A small masked image model, trained from scratch.
Model: 7.75M parameters, 32-pixel images, encoder arch vit, encoder norm layernorm, encoder activation gelu, encoder moe soft, encoder num experts 8, encoder patch size [4, 4], encoder layers 8, decoder width 256.
Training: normuon at rate 0.0037, batches of 512.
Data: trained on analogue clock faces, 195000 training examples, 58.3 epochs.
Rows from block 3 of the encoder, named by matrix and row number. Rows with one number belong to one attention dimension. Each number is 128 + 32 x the weight over its row's rms, rounded and kept within 0 to 255. All counts start at 0. After the name is the row's rms in percent of the matrix's.
# q: attention query (encoder.blocks.3.attn.q.weight, 256x256), inputs 172-255
# k: attention key (encoder.blocks.3.attn.k.weight, 256x256), inputs 172-255
q.207 081 [ 99 102 142 170  90 103 110 144  86 129 151 168 141 132 154 126 165 133 112 108 137 141  51 128 144  89 117 140  29 159 144 100 148 196 131 177 127 169  93 114 145 147 141 131 157  83 130 140 126 120 161 148  90 104  88  74 145 186 152 138 159  67 110 134 151 126  92 156 146  71 149 101 142 155 101 108 167 128  71  70 114  75 100 143]
q.208 090 [137 117  76  91 124 119 124 154 115 122 112 137 159 161  76 140 130  92 101 134  90 117 165 108 108 160  87 176 140 160 125 200 146 126 156 140 133  92 171 110 137 122 133  70 106 149 183 123  88 128 120  94 151 186 151  73 102 120  30 197 140 110 139 106 135 147 129 101 114  94 167 207 101 122 140 141 154 143 167 153 169 110 114 123]
q.209 093 [ 91 170 110 134 121 131 129 107 115  88 127 166 147 105 162 126 128  78 173 165  95 115 117 142 133 120 129 119 137 125  82 116  83 127 141 119 180 149 147 118  95 117 126  57  68  81 168  82 178 161 113  89 140 145 158 162 116 116 136 107  94 123 123  99 127  91 120 136 137 100 148 200 119  87 146 116 138 152 120 141  90 110 142 105]
q.210 095 [118 138  99 126 178 137 139 143 140 136 127 117 111 127  99 122 138 130 112 142 113  84 168 135 124 146 112 116  97 170 144 102  73 216 109 141 148 123 142  80 168 151 107 118 202  86 165 131 119 158 107  78 171 127 103  89 145 143 164  97  66 110 146 141 126  75 151 122 133  82 120 126 102 115 129  73 197  49  62 122  87  98  68  94]
q.211 105 [122 160 146  60 130 110 174  94 115  90 105 172 149 125 150  97  20 139 142 117 124 101 169 140  86 121 186 125  87 117 115 164 204 104 130 124 119 116  81 102 136 139 105  81 126  93 132  86  87 173 121 131  81 157 172 191 104 121 129 117 102 115 149 125 116 165 139 126 109 137  82  96 205 115 140 140 164 138 109 140 182 116 148 134]
q.212 087 [203 156  88  72 134 127 150 122  65 153  77 145 128 105 139 104 128 144  98 117 162  92 112 127 120 118 106 147 142 120 160 118 135 125 129 165 199 178 186 108 102 151 102 175 113 113 120 172  97  90 110 132 127 158  60  94 124  73  96 141 133 172 115 114 188 111 122  76 139  63 144 123 103 129 120 198 156 207 167 152 187  84 131 119]
q.213 090 [128 176 133 153 181 133 113 143 124  88 135 122  94 170 121 155  95 106 154 127 108 102 156  80 148 143 129 164 182  80  85 137 107 169 176  94 113 173 127  73 133  88 122 106 111 168 135  84 147 103 133 144 129 115 103 156 124  92 116 127 129 135 103 171  89 119  56 139 140 131 153 108 130  96 112 144 150 196 108  87 111 100 154 128]
q.214 093 [116 108 107 119 183 103 178 113 159  97 133  87 113 168 189 111  90 164 113 165 148 171  73 129 164 102 109  86 194 125 105 169 146 150  61 114  99 103 137 108 101 168  65  98 159 116 113 102 110 110 134 170  86 141  96 121 133 113 163 155 131  97 102 142 171 108  68 177 101 128 199 157 119 128 154 104 209 125 121  69 158 160 126 101]
k.207 082 [201  77 169 166 114 174 127 175 174 129 113 134  84 128 116 141 102 101  62  61 120 139 138  76 172 151 135 113 112 140 120 125 114  97  76 136 142 114 101 146 141 124 120 137 102  97 184 120 159 138 161 132 145 139 129  93  94 115 111 148 167 151 190 197 112 105 139 141  79 136 163 114 147 157 140 144 153 135 138 143 129 124 133  77]
k.208 074 [ 83  99 135 127 117 123 178 136 111  81 127 117 126 140 187 181 110  89 112 132 126 161 152 157 145  96 165 126  96 104 158  67 124  78  51  91 199 190 128 151 116 109 144 110 102  90 155 165  80  87 147 166 137 104 126 120  80  91 153 127 112 113 146 152 192 182 158 168 140 193 108  70 139  93  66 111 150 128 150 176  80 144 116 101]
k.209 104 [ 92 130 205 209 102 175 137  93 157 109 126 160 103 108 101  78 151 127  98 108 101  95 118 158 129 120 127 170 108 124 164 120 149 136 132 102 161 138 147 126 159 144  96  46  58 131 114 110  97 152 116  69  55 142 175 200 142 132 103 126 187 161 146 150 123 139 149 182 145 132 114 127 144 147 136 150 149 137 135  93 162 148 114 119]
k.210 092 [129 129 178 120  94 109 144 139  86  85 181  41 165 129 151 134 138 112 119 167 159 107 136 122  92 116 116 100 129  75 120 147 164 122 182 106 102 164 140 143  94 181 140 255 134 118 100 222 144 111  69 144 124 138  96 104  92  80  84 122 158 179 115 126  87 194 122 160 128  87 129 149 125 101 181 147  91 139  87  79 113  57 108 134]
k.211 097 [ 89 126 120 133 130 161 140 128  65  77 128 167 135 109 121 107 127 145 122 146  92 119 106 103 142 134 164  95 173 112  78 177 108 135  39 160 143  55 118 148 183 137 123 165 148 123 127 102 136 106 108 102 199 125 138 151 182 167 124 126  36  91 114  81 119 105  91 136 139 148 124 175 123 152 118 157 127 130 131 106 118 106 106 124]
k.212 090 [152 158 133 105 162 141 180 100 132 139  95 114 110 131 207 175 104 161 163 141 122 126 173 110 136 108 117 111 110  95  81  95 160  81 111 150  98 137 123 127 164 126 127 108 185 112 143 109 198 104 130 134 125  67  97 113 148  24  75 129  82 159 109 151 168  74 110 143 116 128 189 167 168 166 141  98 122  85  99  93  61 138  92 125]
k.213 093 [140 171 134 137 138 100 154 134 107 118 106 138 102 102 104 138 114 128 123 123 149 120 120  80 167 159 153  99  86  81 156  76 163 188 131  93  81 121 148 106 109 188  78 138 164 116 126 152 168 152 149 137 144  90 132 111 101  80 137 113 118 146 165  87 168 137 176 116 168 116 117 159 138 111 158 146 123 144  60 185 139 132 155 199]
k.214 087 [135 127  97  92 166  89 147  88 153  91 119 210 150  97 143 125  68 118 102 168 128 203  75 160 136 123 137 181  86 109 151 105  96 178 179 127 144 119 127  89  96 157 113 116  70 156 111 101 149 126 146  93  50 153 125 172  80 137  94 157 116 124 189 181 115 100 139 144 126 120 111 164 186  67 163 124 109  99 127 206 156  84  53  86]